config = dict(
    num_classes=5,
    output_stride=8,
    kernel_size=3,
    adamw_weight_decay_other_params=0.05,
)
Rows from block 9 of a small segmentation model, named by matrix and row number. Rows with one number belong to one channel. Each number is 50 + 12 x the weight over its row's rms, rounded and kept within 0 to 99. All counts start at 0. After the name is the row's rms in percent of the matrix's.
After each channel's rows are labels from the 100 images, of 14976, where the channel reaches its highest value: "strongest on" is what is common among them. Only what is clearly more common there than usual is listed. The data: simulated stained blood smears. In brackets: how many of the 100.
# convs1: 3x3 conv (model.blocks.9.convs.1.weight, 144x144x3x3, each kernel summed), inputs 0-143
# convs2: expand pointwise conv (model.blocks.9.convs.2.weight, 576x144x1x1, transposed), outputs 0-143

convs1.109 112:35 69 67 42 69 66 77 51 70 43 67 68 41 39 61 57 43 66 11 68 62 54 50 54 48 43 33 34 44 35 54 47 44 51 49 40 56 37 56 54 71 21 52 48 48 46 50 51 56 53 52 47 69 64 42 39 50 58 62 68 56 57 32 40 53 57 46 61 57 57 48 51 63 56 51 44 53 50 75 52 36 46 59 49 35 43 53 56 21 56 56 62 35 51 40 51 43 31 57 51 60 48 27 50 37 49 51 51 56 72 56 46 46 40 58 36 47 60 42 63 40 60 67 03 51 50 57 36 57 67 50 36 59 50 59 62 41 55 49 70 39 58 47 58
convs2.109 111:38 61 58 45 34 51 58 28 49 18 35 28 50 49 75 51 57 43 45 41 56 48 48 30 46 45 71 60 46 27 35 63 32 51 42 69 16 56 57 53 47 77 50 42 46 56 50 54 46 61 73 39 45 34 58 64 46 59 36 50 47 73 48 54 45 53 66 57 40 46 43 64 37 62 49 50 42 47 68 44 68 71 46 37 60 53 60 47 46 34 39 75 27 52 38 47 33 62 48 48 65 48 37 29 52 31 51 61 66 49 49 36 56 63 48 53 49 41 42 53 45 59 40 54 50 79 39 42 45 60 20 46 34 48 62 35 58 41 37 26 57 20 43 75
strongest on: platelets (99); crowded (75); discs (51); target cells (47)

convs1.106 097:68 28 38 47 55 47 46 35 38 64 24 59 68 67 51 53 58 50 60 58 32 37 44 64 58 54 46 59 43 75 68 65 59 55 59 53 45 52 48 49 51 49 53 77 56 47 52 52 51 59 55 64 63 86 54 43 50 27 48 58 41 46 65 54 66 44 36 40 54 58 51 38 46 71 48 31 54 38 50 58 50 56 48 51 48 53 58 45 44 46 41 40 42 58 68 53 62 63 27 42 37 61 16 53 36 62 40 53 58 63 31 63 55 29 26 47 56 27 65 60 62 51 33 54 46 66 36 65 39 40 67 51 53 46 31 54 54 50 48 56 75 62 53 25
convs2.106 092:42 63 42 38 49 65 48 61 43 43 37 52 65 38 23 59 42 47 79 33 51 45 46 68 49 44 62 41 65 57 48 47 60 51 48 36 67 61 35 45 52 37 59 57 69 72 75 49 41 59 34 48 68 51 53 50 58 47 45 48 44 50 48 51 46 56 62 48 60 79 57 46 55 33 47 50 57 49 32 52 46 39 42 34 62 53 44 55 52 35 74 49 66 60 65 65 45 50 68 56 46 73 16 58 71 52 45 47 33 48 57 50 56 51 44 76 62 63 78 51 62 38 33 47 62 61 56 51 50 71 51 56 63 53 65 52 53 55 35 37 75 49 54 47
strongest on: two lobes with orange grains (45)

convs1.100 097:61 63 50 34 31 52 51 35 72 60 41 39 57 63 57 60 46 59 39 65 48 55 75 50 55 63 56 60 02 48 54 40 45 41 54 64 50 53 47 56 51 48 52 55 44 52 54 46 45 51 36 40 33 46 58 57 54 65 73 43 53 67 39 50 70 53 42 44 30 48 79 46 36 55 57 29 34 58 29 68 54 54 63 50 49 50 56 65 47 42 50 28 45 47 54 64 47 45 41 53 63 78 48 48 68 43 59 31 62 46 45 37 28 26 45 46 65 65 45 50 63 09 61 37 53 55 53 55 47 42 54 45 63 42 51 57 36 43 53 70 55 53 63 58
convs2.100 093:54 44 74 59 64 34 47 56 56 30 61 60 57 40 66 50 56 37 46 35 48 37 39 43 68 43 56 43 51 58 41 49 55 29 28 46 48 47 62 48 30 46 55 58 52 46 57 66 55 55 69 56 50 48 42 58 51 57 51 37 43 43 56 39 51 42 45 51 37 66 52 41 49 54 40 51 13 61 56 57 55 58 40 44 62 56 43 45 54 57 50 82 42 32 27 40 46 57 46 39 43 80 51 48 51 53 44 62 53 59 69 62 48 44 55 62 60 44 57 43 44 52 30 39 55 42 50 50 65 47 56 51 44 41 54 68 55 59 44 33 49 61 69 26
strongest on: crowded (85); target cells (53); discs (36)

convs1.119 075:46 74 46 61 44 57 47 34 55 62 55 51 78 57 41 37 66 47 36 54 56 25 54 53 51 61 55 48 50 56 54 38 53 50 66 34 45 41 32 48 49 47 25 45 45 60 58 43 52 54 60 33 66 42 47 60 68 63 51 28 63 42 48 26 54 49 48 59 45 30 76 51 44 33 33 39 44 56 28 57 49 46 48 74 56 47 65 65 64 58 55 32 28 72 45 56 32 53 59 45 29 54 64 66 68 64 37 47 59 48 32 40 26 58 40 50 48 62 42 49 68 71 43 35 70 52 37 53 37 28 64 46 57 60 44 53 57 24 50 57 55 50 54 58
convs2.119 106:47 41 59 57 68 70 49 77 57 28 57 49 57 51 54 50 46 52 64 77 51 58 75 60 48 49 65 63 85 35 49 58 48 46 51 60 76 51 54 58 52 22 44 55 37 56 61 41 44 48 55 67 92 66 49 40 40 53 47 49 56 40 76 52 69 54 52 62 36 68 68 55 38 36 42 71 43 46 55 47 67 47 57 58 51 39 50 66 40 56 49 55 47 64 34 48 57 60 82 45 72 42 55 49 97 47 44 49 57 47 54 71 41 48 69 50 47 57 44 39 54 46 52 41 68 62 60 60 63 37 20 56 70 86 52 33 56 54 60 57 43 36 48 50
strongest on: platelets (89)

convs1.96 090:45 40 41 64 41 47 59 35 52 52 70 48 68 37 48 42 38 53 54 56 50 54 60 78 47 66 62 39 47 70 47 63 67 54 44 47 38 47 41 43 60 41 38 64 68 51 48 63 74 46 31 60 50 50 66 55 47 55 48 45 52 55 66 46 44 50 34 50 50 32 52 35 46 72 48 31 52 48 57 47 50 47 51 37 47 47 60 48 53 44 51 47 43 55 57 52 27 54 59 78 48 72 16 49 51 39 49 41 47 60 46 51 44 48 28 65 46 21 80 47 38 46 48 61 28 95 38 49 57 33 41 42 33 47 45 47 76 43 49 66 52 53 66 32
convs2.96 129:45 48 41 54 46 48 62 28 48 50 44 47 75 58 45 80 52 52 87 53 51 57 47 83 68 46 58 60 56 44 53 46 48 41 58 50 67 55 62 51 49 46 47 51 80 48 71 43 57 46 44 42 59 67 44 42 41 44 41 54 69 57 55 48 49 44 56 46 45 83 45 51 53 51 42 70 42 44 41 44 60 45 44 55 41 61 51 49 44 40 55 44 53 50 54 38 45 42 56 47 29 57 51 52 56 49 41 47 41 85 63 49 46 50 46 64 91 45 55 51 41 43 42 46 42 33 48 55 46 49 58 89 48 42 47 41 90 41 41 48 45 51 34 63
strongest on: band-shaped nucleus (60)

convs1.2 104:48 44 43 47 37 44 44 42 57 52 46 36 42 42 39 54 53 44 51 67 67 37 67 39 56 53 53 63 57 38 59 31 35 36 66 29 49 47 44 42 57 31 43 81 48 47 66 48 50 18 41 48 48 47 59 63 57 63 58 46 47 67 39 65 67 58 42 44 48 76 78 53 77 31 64 53 53 56 33 71 31 60 30 39 53 67 69 37 57 51 65 31 46 38 59 55 66 28 31 47 63 56 48 32 45 27 34 57 60 60 41 60 79 54 43 59 43 49 45 46 42 61 47 25 46 47 51 66 43 63 47 55 54 48 55 56 56 60 52 53 53 44 54 60
convs2.2 093:62 48 80 59 55 34 71 33 50 46 39 50 48 38 84 47 74 43 57 42 37 50 53 39 44 40 53 53 53 38 46 64 43 27 55 63 42 43 60 54 42 35 39 54 51 42 45 63 58 56 63 52 49 43 33 56 22 50 39 32 43 52 47 37 37 90 49 29 45 43 46 35 40 34 41 48 47 38 32 52 54 65 36 53 48 49 71 64 58 36 40 41 75 41 49 40 37 69 66 56 45 63 50 58 50 56 39 73 54 51 37 44 37 60 54 54 50 53 54 42 46 42 66 62 55 68 33 44 58 41 71 58 56 51 45 65 34 46 47 64 41 49 68 67
strongest on: crowded (86); target cells (55); discs (45)

convs1.88 102:33 59 56 53 51 26 65 57 41 36 57 41 58 56 63 51 50 48 49 60 54 67 43 71 37 38 35 54 44 48 37 60 46 48 37 75 59 44 54 65 45 57 39 42 63 47 53 52 14 69 42 29 34 55 69 50 84 78 56 57 37 54 42 41 56 50 69 46 63 32 47 62 60 48 58 35 68 41 72 45 52 39 56 44 53 58 44 69 52 40 51 49 44 23 43 54 76 43 48 41 44 59 46 57 26 54 55 39 58 49 40 46 65 74 49 40 68 48 43 35 49 54 50 59 60 57 49 39 51 39 39 36 35 55 62 50 45 30 74 33 40 53 59 65
convs2.88 106:48 38 74 48 42 45 71 49 28 52 50 63 53 60 76 52 67 38 40 33 38 34 44 29 37 54 47 70 37 34 52 48 78 60 39 51 43 48 54 21 40 65 56 37 39 48 56 64 53 56 73 53 37 34 54 58 14 56 54 42 55 34 54 42 49 72 56 38 63 45 45 48 35 63 60 51 50 47 44 54 54 67 45 58 72 47 26 41 36 46 45 49 41 26 29 25 45 66 46 49 43 45 40 56 42 51 52 67 68 53 45 55 28 65 43 57 45 56 38 59 40 47 67 55 53 48 30 43 43 39 36 42 49 37 60 39 51 53 45 62 48 60 29 38
strongest on: round nucleus (78)

convs1.63 102:55 50 55 42 67 54 68 33 40 45 32 46 52 55 75 63 37 63 57 72 38 49 51 47 64 51 55 63 46 43 49 41 43 67 56 41 30 30 40 54 63 43 45 59 39 41 44 52 50 53 53 57 41 43 55 52 48 52 53 36 42 45 47 67 37 51 44 45 60 48 40 51 24 63 39 18 36 57 44 43 42 41 57 53 59 48 50 53 36 29 34 60 67 79 61 63 59 51 40 65 58 80 79 44 58 15 60 54 56 37 38 58 52 40 43 36 49 29 59 51 51 38 40 38 51 60 43 42 48 43 77 48 64 44 24 65 57 53 45 46 61 67 62 28
convs2.63 106:36 42 55 71 44 64 70 49 56 64 49 46 57 44 60 52 54 52 39 33 55 56 51 43 46 54 53 66 78 66 24 56 34 50 48 60 65 50 48 53 47 54 32 53 54 44 47 49 53 59 58 38 46 35 64 58 60 51 96 48 65 55 54 52 65 56 48 57 34 47 38 55 46 50 53 59 47 51 57 81 35 60 42 59 26 60 49 47 34 59 69 31 66 50 52 44 47 78 57 25 63 44 41 35 51 47 51 63 48 52 37 51 52 57 52 64 52 64 49 58 32 51 36 57 49 65 49 47 45 59 57 51 67 59 62 40 53 46 49 37 35 39 56 51
strongest on: round nucleus (100)

convs1.75 105:57 41 45 60 72 40 47 50 46 60 42 55 56 39 64 54 54 22 52 47 45 45 43 50 41 51 64 58 70 49 38 32 60 56 53 75 43 60 58 34 16 55 33 44 48 52 67 40 60 31 44 38 43 40 49 38 57 54 46 31 65 53 64 43 30 29 58 53 35 58 53 67 31 58 34 18 62 44 47 49 56 36 67 60 52 56 49 64 71 56 59 67 50 57 58 55 39 42 40 42 57 38 42 28 57 54 46 40 49 47 41 47 19 47 54 53 56 31 61 34 49 63 46 60 58 20 58 70 61 45 53 45 57 39 41 33 66 34 40 34 51 60 67 62
convs2.75 091:61 52 58 46 56 27 42 29 56 48 45 42 50 51 63 51 47 50 32 61 45 36 43 64 45 47 43 50 43 48 65 50 57 63 64 64 55 41 71 57 56 37 43 46 43 48 58 49 39 52 11 54 49 66 55 34 55 49 40 45 62 52 45 46 52 52 40 48 60 44 48 42 59 69 46 47 42 37 29 52 44 99 71 59 75 28 43 55 39 52 63 54 44 50 35 55 53 72 41 76 60 66 29 26 49 59 41 23 43 45 43 50 48 36 50 33 52 59 49 53 49 75 47 49 42 36 35 60 40 44 53 46 69 41 44 70 47 63 57 56 51 17 29 77
strongest on: crowded (81); discs (50); target cells (41)

convs1.143 078:52 34 30 58 45 49 46 43 30 59 42 59 40 55 44 40 44 43 78 56 47 43 36 60 52 43 42 59 51 44 61 59 52 66 57 45 13 37 51 54 56 59 58 71 59 42 43 38 59 50 55 59 56 48 52 56 31 46 56 70 41 55 53 37 64 56 50 23 34 46 45 53 49 56 54 56 31 52 69 48 46 79 38 50 35 47 59 41 36 68 42 66 55 60 52 37 59 31 65 43 33 34 39 51 58 49 46 53 50 69 31 48 47 41 16 69 66 10 65 51 42 44 39 59 34 70 50 51 61 47 54 35 45 61 42 33 61 53 45 30 61 41 55 46
convs2.143 093:52 51 51 60 52 45 47 72 60 32 57 39 71 19 54 69 60 48 72 39 56 44 57 74 58 50 62 48 45 63 49 49 47 45 67 46 54 47 77 41 49 65 56 42 75 38 59 43 58 71 51 60 60 57 44 42 49 51 38 47 68 34 52 52 52 54 67 51 40 67 71 52 34 57 57 71 42 51 41 67 40 36 46 57 37 62 38 53 56 36 50 39 43 48 35 51 35 69 56 67 44 47 56 34 50 43 54 62 44 75 55 38 36 60 50 37 70 36 56 47 42 57 58 49 50 50 45 58 47 60 36 71 35 36 51 37 50 50 42 58 68 47 47 59
strongest on: band-shaped nucleus (43); lobed nucleus (36)

convs1.139 088:44 51 59 51 44 52 58 50 65 49 43 37 42 58 54 46 57 60 29 64 30 49 57 59 65 40 38 51 63 62 63 66 55 49 56 51 30 48 42 41 45 62 42 70 45 60 61 62 68 50 68 76 43 55 74 56 68 64 52 33 62 56 46 65 38 41 40 33 18 52 42 43 56 64 70 46 67 31 62 48 63 34 61 40 51 53 53 45 55 39 61 58 44 62 41 66 44 36 46 49 33 68 30 45 44 46 48 59 37 54 36 60 32 53 25 80 55 29 78 60 41 43 44 48 48 64 33 58 31 39 55 50 37 37 29 50 56 40 57 49 58 60 57 34
convs2.139 102:32 60 41 45 48 57 35 27 53 54 40 52 66 58 44 71 41 45 70 39 59 45 32 63 73 32 51 37 57 57 48 54 72 31 71 67 62 56 79 44 57 56 41 49 64 56 60 54 60 40 38 49 36 27 48 61 33 52 44 54 57 45 25 51 54 46 74 56 93 75 57 51 31 54 47 68 55 50 50 42 62 35 52 51 48 64 47 38 43 31 56 47 39 52 47 37 56 41 43 40 72 52 34 47 37 57 57 45 72 64 57 48 49 48 42 58 75 67 30 55 64 64 53 46 51 42 30 48 62 67 48 70 55 57 70 54 73 49 46 51 69 69 73 12
strongest on: band-shaped nucleus (51); lobed nucleus (34)

convs1.70 103:41 67 41 54 61 54 44 44 33 56 56 37 46 72 45 47 40 42 51 64 58 58 46 63 43 44 57 58 39 50 46 68 24 42 67 66 54 64 50 60 45 47 49 59 38 41 63 58 51 61 54 34 44 45 57 79 57 49 46 54 64 51 44 42 43 32 52 48 46 53 23 63 53 27 66 41 54 42 92 73 40 55 53 51 36 27 58 53 30 58 63 50 26 79 32 48 49 39 58 46 64 37 73 66 37 49 59 32 57 43 50 38 45 66 32 37 62 57 59 36 61 50 39 38 55 30 41 40 63 56 52 33 43 72 45 49 47 61 48 35 51 53 56 52
convs2.70 094:41 56 43 31 51 51 53 30 45 51 48 51 51 42 58 50 59 55 52 49 46 52 32 40 86 55 50 53 42 22 46 48 54 55 47 53 66 51 81 52 46 66 29 55 51 42 48 56 64 47 43 65 51 61 51 71 66 47 57 44 61 58 42 49 37 64 81 49 42 33 59 52 43 52 76 60 43 52 58 48 70 66 43 29 57 88 69 54 48 63 88 63 52 37 56 38 37 51 46 60 50 58 43 57 49 48 70 59 57 52 59 55 49 38 64 56 46 52 55 55 55 50 41 55 57 99 39 49 58 35 60 43 59 54 48 59 86 47 61 69 26 61 34 55
strongest on: round nucleus (51)

convs1.123 088:79 46 63 30 56 68 54 51 39 58 38 58 62 42 54 48 44 62 45 67 57 49 41 54 32 38 55 51 33 56 69 51 57 63 66 58 51 40 62 39 37 57 30 40 55 33 32 53 48 65 56 53 35 28 53 50 57 55 59 50 57 60 24 46 85 44 41 54 68 51 74 51 56 35 32 71 50 44 38 33 22 51 41 38 76 67 45 54 51 60 41 29 34 60 52 44 61 48 45 44 46 50 38 57 60 61 52 39 47 47 70 64 66 52 51 45 64 60 54 43 62 49 50 56 51 34 49 43 24 48 70 59 43 40 49 55 27 42 46 43 74 33 39 53
convs2.123 088:35 51 48 57 56 33 76 54 45 67 70 68 34 38 60 47 46 52 34 77 44 45 55 51 55 59 28 57 48 28 50 47 52 50 30 24 61 55 47 43 56 32 64 64 38 57 38 62 51 44 51 62 59 74 52 41 60 45 42 47 58 45 72 42 30 47 50 48 42 37 30 42 50 64 42 55 61 63 54 59 46 73 50 42 60 54 59 46 48 67 45 52 56 37 58 49 43 52 56 33 30 46 34 72 59 65 60 53 40 48 63 60 51 41 58 39 47 34 60 47 64 53 70 35 39 49 88 67 64 48 75 45 52 65 47 74 40 54 56 70 28 56 43 09
strongest on: crowded (78); target cells (63); discs (34)

convs1.38 086:43 55 54 39 79 45 56 56 35 55 62 47 71 57 46 68 50 48 49 64 48 31 60 42 61 48 41 44 54 49 60 49 41 39 48 40 45 83 54 47 36 41 53 69 53 41 56 47 50 55 51 48 31 52 43 43 66 45 40 56 52 51 43 38 57 67 52 70 57 48 75 34 57 48 37 62 62 81 57 54 36 42 59 38 71 49 61 40 53 35 44 25 54 49 55 46 44 32 73 78 69 47 42 73 51 35 47 57 56 39 47 58 31 60 48 44 55 47 59 51 84 53 64 25 68 67 55 33 56 48 45 54 49 42 31 53 28 20 57 44 54 49 57 49
convs2.38 142:58 46 51 81 41 48 56 39 81 58 38 60 53 50 46 45 44 51 44 59 50 50 62 55 39 37 51 42 51 54 52 59 43 47 52 46 46 52 39 59 44 55 47 95 49 37 55 53 42 46 53 65 78 58 45 56 95 50 41 55 46 39 55 53 49 41 45 53 42 68 63 49 31 58 45 56 68 48 52 49 43 37 38 95 59 47 66 83 46 59 52 46 48 50 50 45 75 55 55 48 41 56 58 43 80 83 60 53 32 46 42 80 58 49 55 63 50 54 45 41 60 42 44 56 83 67 42 53 70 56 31 50 48 70 55 55 39 66 40 75 44 31 65 49
strongest on: platelets (100)

convs1.81 101:57 48 43 42 42 62 63 33 33 53 33 42 61 40 47 39 55 43 46 50 52 40 48 41 43 53 57 50 41 35 67 42 55 51 43 36 46 63 60 59 43 50 45 26 61 58 42 58 49 55 42 50 46 31 30 47 56 62 61 63 31 58 54 61 66 62 34 55 93 34 66 42 22 44 43 55 31 50 55 52 39 60 59 51 53 41 52 47 48 50 38 33 80 42 44 50 53 42 49 46 28 49 56 62 72 44 25 50 47 49 28 33 60 30 37 18 52 51 46 44 58 61 64 55 41 44 49 52 62 59 70 56 61 52 33 42 43 56 41 67 58 48 73 81
convs2.81 103:52 42 45 76 58 64 52 63 82 56 34 62 42 39 63 49 42 58 35 42 62 72 90 37 36 57 59 23 69 21 63 41 39 51 63 49 44 64 60 54 70 34 49 58 64 49 48 37 36 30 41 54 45 33 56 51 56 56 60 70 62 43 53 63 82 59 49 61 46 45 58 66 50 48 75 30 49 33 46 51 21 57 60 53 68 46 47 81 58 44 58 46 79 68 50 50 40 64 52 49 50 59 35 55 40 54 46 43 45 53 37 25 38 61 55 52 51 59 51 39 52 38 59 45 53 47 39 42 64 65 51 47 54 69 56 67 50 45 39 35 63 80 79 60
strongest on: platelets (77); discs (42); target cells (35)

convs1.4 120:42 59 39 34 43 56 62 37 46 52 57 50 42 48 54 51 36 51 52 41 51 60 59 35 56 59 41 47 68 64 56 39 62 60 36 41 58 50 52 33 41 51 40 45 39 70 52 28 20 48 59 46 56 41 59 48 59 61 80 63 39 30 42 58 62 50 46 33 47 43 53 52 73 53 71 59 58 30 36 31 59 32 56 42 53 27 55 44 53 54 43 53 72 48 60 76 49 55 50 63 63 47 57 31 72 51 39 55 41 64 42 39 38 56 56 41 34 54 63 82 36 41 33 40 60 49 41 40 62 58 45 46 07 65 35 60 39 62 41 42 53 38 46 43
convs2.4 105:50 56 39 48 33 50 32 38 54 59 50 45 33 45 56 56 38 46 63 46 71 47 57 43 34 44 77 33 47 35 60 41 59 36 32 35 51 61 40 46 52 38 54 52 54 29 53 43 33 51 40 53 50 50 43 56 57 29 56 62 38 43 42 52 54 41 22 68 72 60 44 55 30 41 59 39 55 50 40 36 43 65 52 20 74 33 44 60 45 26 25 56 58 50 43 28 66 61 62 27 57 56 35 56 54 47 32 54 56 48 45 44 62 45 49 41 57 56 69 35 32 31 56 52 30 75 48 39 23 52 70 66 48 47 53 43 53 44 69 33 55 70 52 35
strongest on: target cells (34)

convs1.74 085:38 47 40 51 45 62 58 58 45 63 76 57 30 45 75 34 53 44 44 45 56 35 41 39 68 59 68 42 39 53 60 78 58 64 56 45 50 51 73 38 55 66 53 55 59 51 47 53 42 55 45 44 40 43 40 53 27 61 67 52 51 47 62 52 61 61 44 41 56 32 34 36 52 39 46 38 43 56 80 33 33 38 68 60 60 46 49 52 60 26 50 56 11 58 28 46 62 43 58 34 51 59 32 54 55 37 51 71 46 53 68 47 50 63 51 48 45 78 35 69 38 51 59 37 49 32 60 43 40 58 51 51 54 32 35 64 58 59 56 43 47 65 56 30
convs2.74 090:49 31 64 43 42 24 51 24 32 43 63 29 47 60 62 50 54 37 46 41 38 45 45 18 58 99 30 55 43 47 65 51 49 49 63 35 67 55 55 31 39 51 36 40 34 51 52 51 59 57 64 45 49 24 33 67 36 49 63 36 49 71 47 42 23 75 45 41 58 51 34 41 50 49 51 40 33 51 39 46 59 62 51 47 37 54 28 26 49 55 41 43 38 34 65 31 56 37 43 46 19 45 57 44 51 45 51 59 55 47 52 41 31 52 42 25 47 18 50 54 52 47 57 61 39 66 66 57 52 31 63 45 29 47 43 61 46 48 30 30 53 70 49 36
strongest on: crowded (82)

convs1.65 095:53 69 51 31 54 78 58 61 62 50 21 28 39 32 62 41 58 37 55 46 45 48 48 49 59 54 60 24 30 26 70 50 38 58 52 52 62 59 45 52 61 21 34 41 44 45 53 43 53 38 75 48 58 55 28 50 52 50 74 43 54 52 58 53 48 64 48 56 58 60 41 61 36 37 47 53 49 65 52 37 63 56 40 46 55 68 45 65 58 66 27 29 53 42 33 37 34 40 76 57 59 31 51 64 40 31 58 48 48 50 35 49 71 31 43 51 41 66 47 48 49 45 40 49 51 31 62 50 52 46 30 48 57 53 34 50 27 39 32 60 49 59 42 60
convs2.65 094:71 65 47 42 41 54 46 01 60 52 37 47 49 36 57 47 39 60 68 56 56 56 31 60 42 73 46 39 74 42 59 44 56 60 36 46 53 61 68 43 70 36 64 60 45 46 39 51 44 45 47 47 57 71 38 48 44 42 48 51 51 36 56 51 50 32 42 61 43 34 66 59 61 46 53 53 53 51 70 63 41 37 58 34 25 57 43 34 34 61 86 61 48 40 65 62 46 33 29 52 42 59 22 36 47 49 53 26 41 44 64 54 59 49 37 48 49 56 39 43 58 45 37 46 55 48 34 50 37 43 75 40 61 48 55 49 44 52 42 52 15 58 55 74
strongest on: crowded (76); discs (38); target cells (34)

convs1.10 109:56 57 45 52 44 58 54 50 44 54 56 57 66 70 51 46 53 44 44 61 25 27 57 44 61 53 51 38 54 34 66 42 88 44 49 49 33 45 39 54 59 35 20 38 58 50 37 59 67 42 60 61 63 52 29 42 41 60 39 43 67 36 53 47 41 46 29 67 65 23 65 35 53 43 47 66 65 72 42 28 34 44 46 58 54 49 50 37 54 54 25 40 39 62 41 44 40 40 48 63 46 64 43 53 43 55 27 42 66 45 45 45 63 32 34 37 43 38 54 47 70 59 37 33 45 59 35 53 59 74 57 36 59 58 70 63 38 40 51 61 56 48 50 46
convs2.10 103:35 51 57 72 54 49 59 84 51 60 76 49 59 46 45 49 61 56 52 63 54 45 76 63 54 62 50 53 72 51 68 51 56 48 59 49 66 57 35 66 54 24 67 53 60 62 71 50 40 47 46 59 67 61 44 39 53 48 49 51 62 54 79 50 44 55 49 56 54 60 47 52 44 40 75 61 54 47 33 42 54 10 42 48 38 46 50 49 39 71 51 25 64 46 41 56 25 55 84 52 50 51 40 58 74 55 56 26 53 66 55 61 66 66 43 39 65 48 52 48 37 62 64 61 57 63 84 61 66 53 89 65 39 38 54 64 47 54 37 65 45 53 46 56
strongest on: band-shaped nucleus (44)

convs1.62 097:65 54 32 41 51 55 48 44 34 61 55 50 75 50 64 51 31 68 26 68 50 58 62 41 60 42 53 58 69 50 54 47 47 29 52 45 42 60 65 45 51 43 42 54 39 49 57 28 41 48 71 56 59 58 32 43 37 45 49 55 62 55 40 73 42 50 29 52 44 51 53 81 59 58 46 61 50 67 25 51 51 56 39 37 58 42 64 46 65 37 39 66 44 62 30 34 48 45 47 63 44 37 49 25 59 50 44 51 39 28 66 52 65 50 25 54 28 42 76 55 57 69 35 59 50 33 75 37 49 42 36 35 29 34 44 57 38 54 47 58 57 53 44 54
convs2.62 087:63 43 47 54 35 75 46 53 48 56 38 80 34 83 34 39 48 43 43 57 51 57 48 49 43 47 49 38 51 52 79 50 75 59 44 46 24 44 27 51 49 28 47 65 47 54 48 48 42 42 45 72 66 58 52 43 67 59 45 59 56 67 48 59 63 60 60 50 39 54 53 48 58 54 51 46 69 39 61 65 49 58 64 54 72 38 48 62 80 39 36 52 65 68 56 39 64 58 47 44 56 74 33 60 55 49 48 44 58 59 33 45 44 47 45 39 41 75 73 47 50 37 50 70 66 59 35 60 46 62 44 53 52 55 51 47 41 58 46 58 65 54 56 20
strongest on: target cells (36)

convs1.68 106:66 37 38 41 47 35 55 50 35 34 51 59 47 56 41 43 45 31 58 40 47 50 44 45 47 48 45 50 38 50 47 52 41 49 52 42 51 35 47 63 46 55 34 29 51 58 22 39 47 65 62 42 46 37 24 28 39 41 60 68 47 56 44 33 43 49 57 66 57 51 21 48 60 46 58 76 41 72 45 48 21 45 41 37 63 37 28 57 56 60 51 56 40 55 30 43 36 36 44 45 44 47 55 47 40 43 44 50 47 46 55 32 60 88 59 39 44 50 46 36 45 64 36 56 44 54 52 65 35 46 37 30 49 60 57 59 31 13 53 64 28 34 47 35
convs2.68 102:43 47 44 54 51 61 64 42 54 49 66 54 50 39 22 49 47 45 42 76 46 47 54 52 54 58 39 22 54 63 66 58 59 27 36 36 71 51 30 52 46 20 58 57 45 58 50 56 53 49 36 52 65 79 27 33 52 50 53 45 61 50 43 40 46 28 48 48 50 46 34 45 69 44 61 53 37 51 26 69 22 52 42 61 42 21 46 53 40 50 52 33 47 39 64 71 43 57 69 59 51 53 59 66 49 59 69 35 31 49 59 74 26 49 53 41 49 36 55 52 55 46 47 55 58 41 45 70 57 40 46 47 86 60 21 53 30 62 49 55 37 33 40 59
strongest on: platelets (100)

convs1.142 089:32 48 29 43 71 61 41 35 43 33 25 58 50 39 61 63 66 53 48 32 49 64 54 48 45 45 69 38 25 35 22 57 63 70 43 62 39 33 49 58 42 56 31 43 35 45 46 59 46 49 22 45 64 43 45 37 45 50 38 73 39 58 66 39 56 51 71 51 52 63 57 53 35 32 76 35 51 69 51 33 57 50 42 59 56 70 49 41 42 68 49 36 73 63 68 57 61 49 39 38 66 58 40 52 38 45 45 42 52 57 48 32 43 55 56 41 48 37 36 68 44 42 53 64 43 49 64 71 43 49 56 57 55 79 54 45 62 46 56 49 47 47 37 41
convs2.142 106:34 32 52 48 28 53 77 39 64 61 62 57 47 62 46 50 51 41 67 55 45 47 61 53 51 54 55 31 56 75 57 48 90 50 48 21 41 71 87 52 47 67 65 61 42 34 44 53 30 49 73 58 52 38 42 62 69 35 77 52 51 55 48 53 61 47 45 46 51 63 50 51 41 37 43 51 49 30 78 43 09 15 77 49 59 69 45 56 37 45 40 28 65 45 49 54 68 71 55 36 54 29 41 36 53 61 80 47 66 43 70 65 54 53 46 53 50 59 44 53 68 48 41 47 48 99 32 61 54 57 45 56 22 46 40 32 49 50 33 47 61 36 35 40
strongest on: platelets (100)

convs1.137 103:40 65 68 45 50 55 83 56 52 62 40 54 42 48 44 42 63 52 46 36 53 64 56 50 48 61 52 41 44 50 52 59 60 60 75 56 52 48 44 38 64 42 64 48 50 58 47 64 58 38 69 46 58 71 24 37 39 53 42 52 63 48 30 44 52 59 62 60 65 67 44 64 57 44 32 60 50 75 54 65 40 32 37 41 36 64 56 64 67 63 58 80 41 62 47 46 61 31 69 50 63 55 47 30 57 53 40 42 43 32 62 45 45 43 55 52 29 66 29 56 36 52 47 27 51 40 70 29 40 50 49 40 49 53 36 39 55 43 31 46 14 50 36 55
convs2.137 102:57 48 36 37 51 37 50 35 46 39 61 43 47 82 35 56 32 61 53 50 34 56 50 66 56 65 42 66 35 45 49 49 74 63 33 55 42 48 57 83 56 44 44 48 41 57 54 37 55 39 68 45 41 74 74 49 66 48 57 62 55 48 48 53 44 38 39 43 81 41 40 43 47 35 55 45 70 59 40 35 43 50 46 62 42 36 82 50 41 35 39 54 35 43 32 49 52 22 21 41 33 42 37 49 52 34 47 34 39 44 54 47 54 47 52 42 49 51 66 53 57 48 38 39 57 44 48 48 45 44 43 61 50 40 43 36 59 58 52 62 37 45 40 51
strongest on: round nucleus (79)